{"model": "image classifier", "orthogonalizer": "polar_express", "batch_size": 256}
Rows from block 2 of a small image classifier, named by matrix and row number. Rows with one number belong to one neuron. Each number is 500 + 50 x the weight over its row's rms, rounded and kept within 0 to 999. All counts start at 0. Numbers have three digits each.
After each neuron's rows are labels from the 100 images, of 14848, where the neuron reaches its largest size: "patch colour" is the nearest of a few named colours to the mean colour under the peak; "responds to" is what is common among them. Only what is clearly more common there than usual is listed. The data: simulated stained blood smears.
# gate: MLP gate (model.blocks.2.mlp.gate.weight, 640x320), inputs 160-319
# fc1: MLP up (model.blocks.2.mlp.fc1.weight, 640x320), inputs 160-319
# fc2: MLP down (model.blocks.2.mlp.fc2.weight, 320x640, transposed), outputs 160-319

gate.109:545428521437453555475465450497451450446503509468526445437592566413474550451464496529512495431541510474497453515565554583479488421534500496483459551465545435466414419414468430455609470596506372638443579586449465535469549557471475415552536582540556480503523524446582499494603530552479545510542521511480550468534471447526469545428462550451512552581484561524496613489530557550579537509476509549460484431527471528465440483473434508509482401518556430483485545597540566470500539574450504
fc1.109:546514460491505505543524609537509536469602392540483477520564493499472455516580507413403549496432597535549598549475422516453533577509447414498472544430555506483474548467531549485391451438465496486507480369564495451554551513489440588560505479471416456435475497540429516486466453503495501537478540511635543505534552589518486432513554481435452519566527514470460474457501386507451519566531415522476542497520513555467490437453484569512509503515586548476512478456548464516494429497476482
fc2.109:507600568527623514544571464467479496486531633479503524430501421587518520487523523477500523485419467497442416465520450625549641404508459515540517562533398494460481484522580576540517584442485507448488463451478567503432473452569461449493547542628607465403499506515482535510461499412486486517511448521506449436523390556479551462486389493452551502485544581500539535512437435525445440518595494540506449455498563377487498426490461586476532509496466568459532509528472557535526504422487499
patch colour: pink
responds to: no large cell; platelets

gate.297:530441489497455429507533444448580486519550576537541540526461575538563526542514521576516582534495499445542492483454422471530480541482442556436519514439470491546524471467479428559489482507393477509484511541493469544474490485520440378478416504523571516568373543409520553488509449583509514506534501562499390457461531473470481537414417469552478539563481551542500568540436455563527536500433453437507507523441502495540454462493470535518567573465514457392502458426579516542597551522615518
fc1.297:470510572483503487530392576395519538495497419438502428481535549490484481452501449497401501467424544497466545414515464556438536468499526567584496537463442414480472458504447379593467499425554522478504493392575541400439531521425446439457494443546530548480560590588472462449513444472522501421463505473472507515451491585574483456488467522601475509480511391461563471451553486508466550435425394487543475520517501637583409447519553562466518415521483598456564522571552516480474473528483405
fc2.297:409485369489470478566517509413538530410458606524520487588535640507474467460600522505519473549457468473466453458514459488552525454431418527467496492527513462551444516622557559485513461523510503555459515593493587505511551480555518483473588457453514480499405619496512452446433446500530545535550489548427521509506420428513483553444489422513573551510509453490501447453510530477420515461492498572527514435515416513562444592513550451428531525479519434595458563522532468471434475462442579
patch colour: grey
responds to: dark grains

gate.469:477560442449570521490553424437562483521568509444511620497550455531543437506494474500468495484579534458468501509532548489494548438493359493516530543562519457570474530541609549516479437526451462501535539477513520439500438424483367508397459531467474471525543479454513543558428496392515512419562472466527462469449539375446394475423484496434577520546540557470437386570539519549433457506525551562498566433475558541560591455563500523511507544398534456486508585590508510468466498464443537
fc1.469:499506514540445480488491494513480503586556414560464557435432482513517468619547530510536518544510511509495478504448530440475389615459550558469530498504555426525472549517513531379431499589471538609484462425476479434560490550479586465553398531466493551476480547460496427430589498504483475499430444511531610442500547535496484527621570532581425482378471580439526567468438508464535473559537486450441493520463430561607498492484508548432462526579508494522567448532464513593521501560482479
fc2.469:524433431541585619563513537568552532514511549436462552483439513441472528548519568473497522559521502502477491498496480474495552451521548677464535514495592523497527540564612437544498552452499437518489419480461576595433513502456464586445415529513454525438416592473499462432598540526502554485557466531428490537499569522403443549545489548447472582479556500574559534489485518502413505494528444515582564561532508457441585571495461485574557544495462509518469417468448498386534538490481482
patch colour: pink
responds to: kidney-shaped nucleus

gate.391:419564565514501480472412515391560489544481492436395527489566533485480421465593495469477544549512544582611486429555493551560514524575417475486486496526520463461502442631538420515505538501501434516539510488510578488460446550524580347477404493434448454569493528493546540460557504526571539550419525571542568483490484493547434524588510498511568551500448608444487420511484572467395537435455553514522542522544490437553518536452475509480481558448503484554439509416431425490497439497470510
fc1.391:509570536502439437470439498450541506584475539561444448474495503421480386535546512498467585457457517547496467485542510489450476551600484483514547436453532496556457516493509345433553536516561477476506542479458563478469370594519552540437411447555472468599469513453459480469598529483542458399476534434492508480466581485468515569493425475486455594495537564486479380541528587454359450464519585454456460599507483504559458507460452402428458551553486443491465566436485490470552445515470454
fc2.391:532499505528524505500628459537473484451468394556507408496479539561554497465539457550560463504515487503467461434502489555492444506458482445487568453409500521488511547445479463490502432409571512491467534489508434361515603486505564455461508527510397459429507473431562527453562539511441522492585476469510516530496588479478451525407512504562523507461497596487473525496536506581524474574499511440492558528506464417530455539465494460408657492606507548562510464506505464490475526589515520
patch colour: grey
responds to: round nucleus

gate.362:503519523450541564565474525377461484513476411531424371516490444480476494441516409525522568445556511555516547542510459461400480421567486571488505465546409509489484522491472491523458540460507534657495472506589486465512554498506491436519482465509517479364469512535565389467449526583464453545497471513493500475463512522543530578499585523526454513568543484420521462536597461553497539496562508475579498434469529544436479468496554466514510502507495519492490609442536476577509461493485535
fc1.362:434454478578499461551485461483448514545465419469613500466463602470473478483450441518538475467484475562486529523504448500563552548568523514535360568471507482579476541440476541499549468449491458596437468508503466519491501522448438506370466486502526484417465446534519427608555513459527497421639472478554587567461544463477510517642438548520493537500491549519496499440479534489595480553505511472502509539537476495513544528451477368510541413442488425470489455577529502478427471520505565
fc2.362:565526446442551517465469550433513497479519536462401464450494531549487508467450499515537511469468523383511473477452505467538484523568446563479516524469406501457425450477497475472589428460455491447486497441402573616563482373456507462600469400495543533427531479497463455381548509493376547497473543479531477392463488498578513503527571595634533457455504451487494570541578465573435480488465508457474443501565563468469479414502463503536431479570514588500443517403480529598465447486450496
patch colour: pink
responds to: kidney-shaped nucleus

gate.596:528611495546445519509535415469441451521462456501448555545457464440586622576463456542508529409574449517477507517528488515507515522481446495471536378507502448354507479560442549491548483443438472504510540547390487491398538510467500515369525476507623512490490533511461528471594478551525443521522508582507423417541523573563429440492505559530493423512424472480515542517437568494455518465432562595432580383494555479479520411536528564592486432548494541425598494446479502519502477540523505
fc1.596:546552589413544558552533405498453424483540544442423528423492456459493587510524404473482566427546447475440567499519493435511444504501419461534482499525548524447481484483458458510572561478431457468542450498449497531494570569523438491567457557595547520517499497491492530565532479524496567440505437559492476587636466552506488510471427494474517347503538447547565497521479591601548467530474546507586466478496574472532524513438492594413417457608467529497504498476533419457460456525532529
fc2.596:463564494453508549442517587465464488481513482501566561543543507430469520479474480508518477441491608519609534558498496486481418563491448455455550495500456502474532554576553490495505469460456601476456430580520560463515560498555538508550541409583426561526531521446507522511511468548453504496447455490472550495560464539490476528527379481471400614568544521483432519489441457524472526512518564504439541565539474484450505498507408488462475369492496427568515447505452519583478552498465489
patch colour: pink
responds to: band-shaped nucleus

gate.416:536489513480550464460416399422577468490510493465510624518526605492581524531572471524485559502514492515536442431427464491527577576506396569418474505520469445562470590630496573443436489474464517603548401600571529562494610475516518480523434544520497536452369533483500435498477519530514468549509538349493458532530423468519574441514471617446480430511509524477565455440425493468469531494571473483472515490495581487538506525492500548524505547558457462580424417478511546493543486479511510
fc1.416:486474468574440519560509496554448549460505501551480467449576433518459548448516508549536528517501478559522454504520546541387538401493577411567531440530498573424419474481500438521521542472554454504455487330408472514567451609489506537494469530464482498494608507516564478481548479411507496536485457535458488403531609573471511534533455484525474594532496485498469520468615465505549518518468480478577463505518483494603464496485505472499515449423499556483558561503493515533570427463503503
fc2.416:551434532536534550457406490545573520538501511584512529473481522510540515658501478459521503490471553500491527527543489444554425506488504475529490552449571477474522571488432578512475471463610595497389471573492542595503412368476513405492592493494543578484453509507591384476500401417515481566463566428664494543458516517421471484522497569413579465554501443512553471492495543537444520511453556472551567437585537452502534435461470465519610532542485376536478495541439531524372492400492435
patch colour: grey
responds to: dark grains

gate.251:500492512420546438550473506437459550482450528513420521512455539527530486404442504494504493606426487502429460593493551531480555558578511580575453477477475517538505467487425507475424358516473503444526501482430461483468457530524553535450532504448487437580477496542537410484464525558506630588477606461518499532568492500533372438519367506524533524525551499527421575487413462505468477501480494514508518457537483466502508489555544497435393397473474536518552371506519435505448514593571485
fc1.251:481494513522511527432497444449474488477428612484490473546515425498424442448568557476510498533571551614451556553544504501556558425614495551523510603523496493508535466541513535478520426541465499385521513469523495578474457566542499477486557517488440442540505500497575504488468542460509544594473439560547567516485475581521488527536459555501544512478398414481476572438414355451518548462485525523445496503503516456466579400505535419435523473480492525414583516457565548351525498571537496
fc2.251:431496436449495497608529536563545464540460531449474399507494490577522527535500436435380401488549463513538517473497475574530585447492442520456517489437525502534490500514483459452516414463500460418554533530549548483548505533538502571542499508420505572580508614434483545531528490479437509584405445498441516476550491522458486532590425452466479595519445470410475435469443540521471525507523530496462593505459499366559512571553525505576531492497517489519447531488518378554392574516508499
patch colour: grey
responds to: dark grains

gate.433:533461499482489499405388452437584416446489606432594471438572427377485598455611474601482494494535529505591523470546490431481505530444555532463449453453555465525521494553493511492428446512448553483407576571483524548556490493465458524513443527424570416459567554473372484529459500482568523489561404513589569499561530557432497543488481504496532601447553553519516548565573452382504465540517499558496446470558516469531484479540480573549423473595475533444472586589552521556475512535508519
fc1.433:428469449507484468458533500582497532414442580499570421476472484476462462504534496452445479531487482418598507455446422491383444509528521526497421551421512501507486405548394465483588545469419625438537492497503424536426535518492445528420499462487522580557492555586470472470625532427479518499480496466441529461509468487501484437477553533514460532451474486384496593451464520486499491553563443480486463450472452474529468502453537486506553581540482553522523441460535501426427567449544519
fc2.433:540499473544495498600603458460564460456501516435397518569540498451605472483537539527518509537521577459470498487501571512532583524525479468561551392461427435460556545439504527447456531539554493476476473573424541475460440503497504515482535495489598389561496537477441553546372533511480457524606504515425459518530411489529452436648482487594460472459552476562398562509469484560470372590448448455431489551576496500474496522453443542545439422471554456506514517516477606540517531539442527
patch colour: pink
responds to: kidney-shaped nucleus

gate.493:537531494554584466470577487513478513491511412461472466550408445423499445492418463576449455482594472514499405504502488515509538533473522579487448479466474572574528532451588414526450513558477519428509499544505600567504454507513499365466337468452447462563481438472570545502467500586540599457550473447483555496383444618398466495463456484381541475539511442457548489459490489466574503492453525488447542571462423467441485485626473553543532542542514422583472430507458540412541510638494510
fc1.493:443477503503525602439516469401584519509514502510548513469509502596581520422521529354524513514425540568459528497503556513338572468532527486495537476511512554460606540476379470444470487465543494527476534474534376483516570517458506587465477528542566529492484500489553476543526588472545443491477504582502445482519481480496580548550463523557425483539488579488370501609529443528472512542577484501479461458505517499520568489433440422517508400463512442482556539448530467562504520414493477
fc2.493:565478434491563476511415538570573503549525472551466387506415483469537586536510493469525511548453546502453486514537547567531536482447535429472509523472428525520486431476577444467471504603491485448506443631371398429558410463606510508582409551433404488460583542466548485545469559458487535499515510436452530487491468541452494492386476485474512589410425526486453531450535519593417474464446551486537528489521572497467404589435429532487535453548452433520517442474473537560457559493439550
patch colour: grey
responds to: lobed nucleus

gate.495:474441473484471562446496499502466537414447551551511545505424438536475457486423487473563487480462447440490418504458508438500557557545537454507638500420412409509394527566555538481441484708463576556484561551464558578442481565516484481428449549470525431456495650507509431406584515478522576521462470532460462526384526498442540451592664471419498577547520430532484471559465501475451549550578484534489481416445471470477506470440520506513542530450443480447475524461528466419589503450437492
fc1.495:484560507552439493530589420407582509498481466532471513483467495481450461512519526496509588498473537524490511546544458511494462539492479529528450480543541472464508503431471484554569531410519522540447516549527539519429593574560513430518517479502518557538487491393416495529514489500459501442561511496577475460507504518567484495454417508417505446507524447593443477564538533531552491428481483505527539557473422513515480533527483535502451502550573559518633480428444435525476493484502481
fc2.495:482541573488429547468525361404562484379514509538510542435539505567542501425540735490497519482503486523561478534531493627472461480449504456487429410453421546572393492517479483499530406439474488549447470516524549487498599483450429506522481517537513441596497520545530583387617501459537608551577523525534584461491572487497461551511456531500470507440502500431484448549568475451488520520479503541501558524489563457538441589486517536476522459482508543401517509541481554434507487516454470
patch colour: grey
responds to: two lobes with orange grains; kidney-shaped nucleus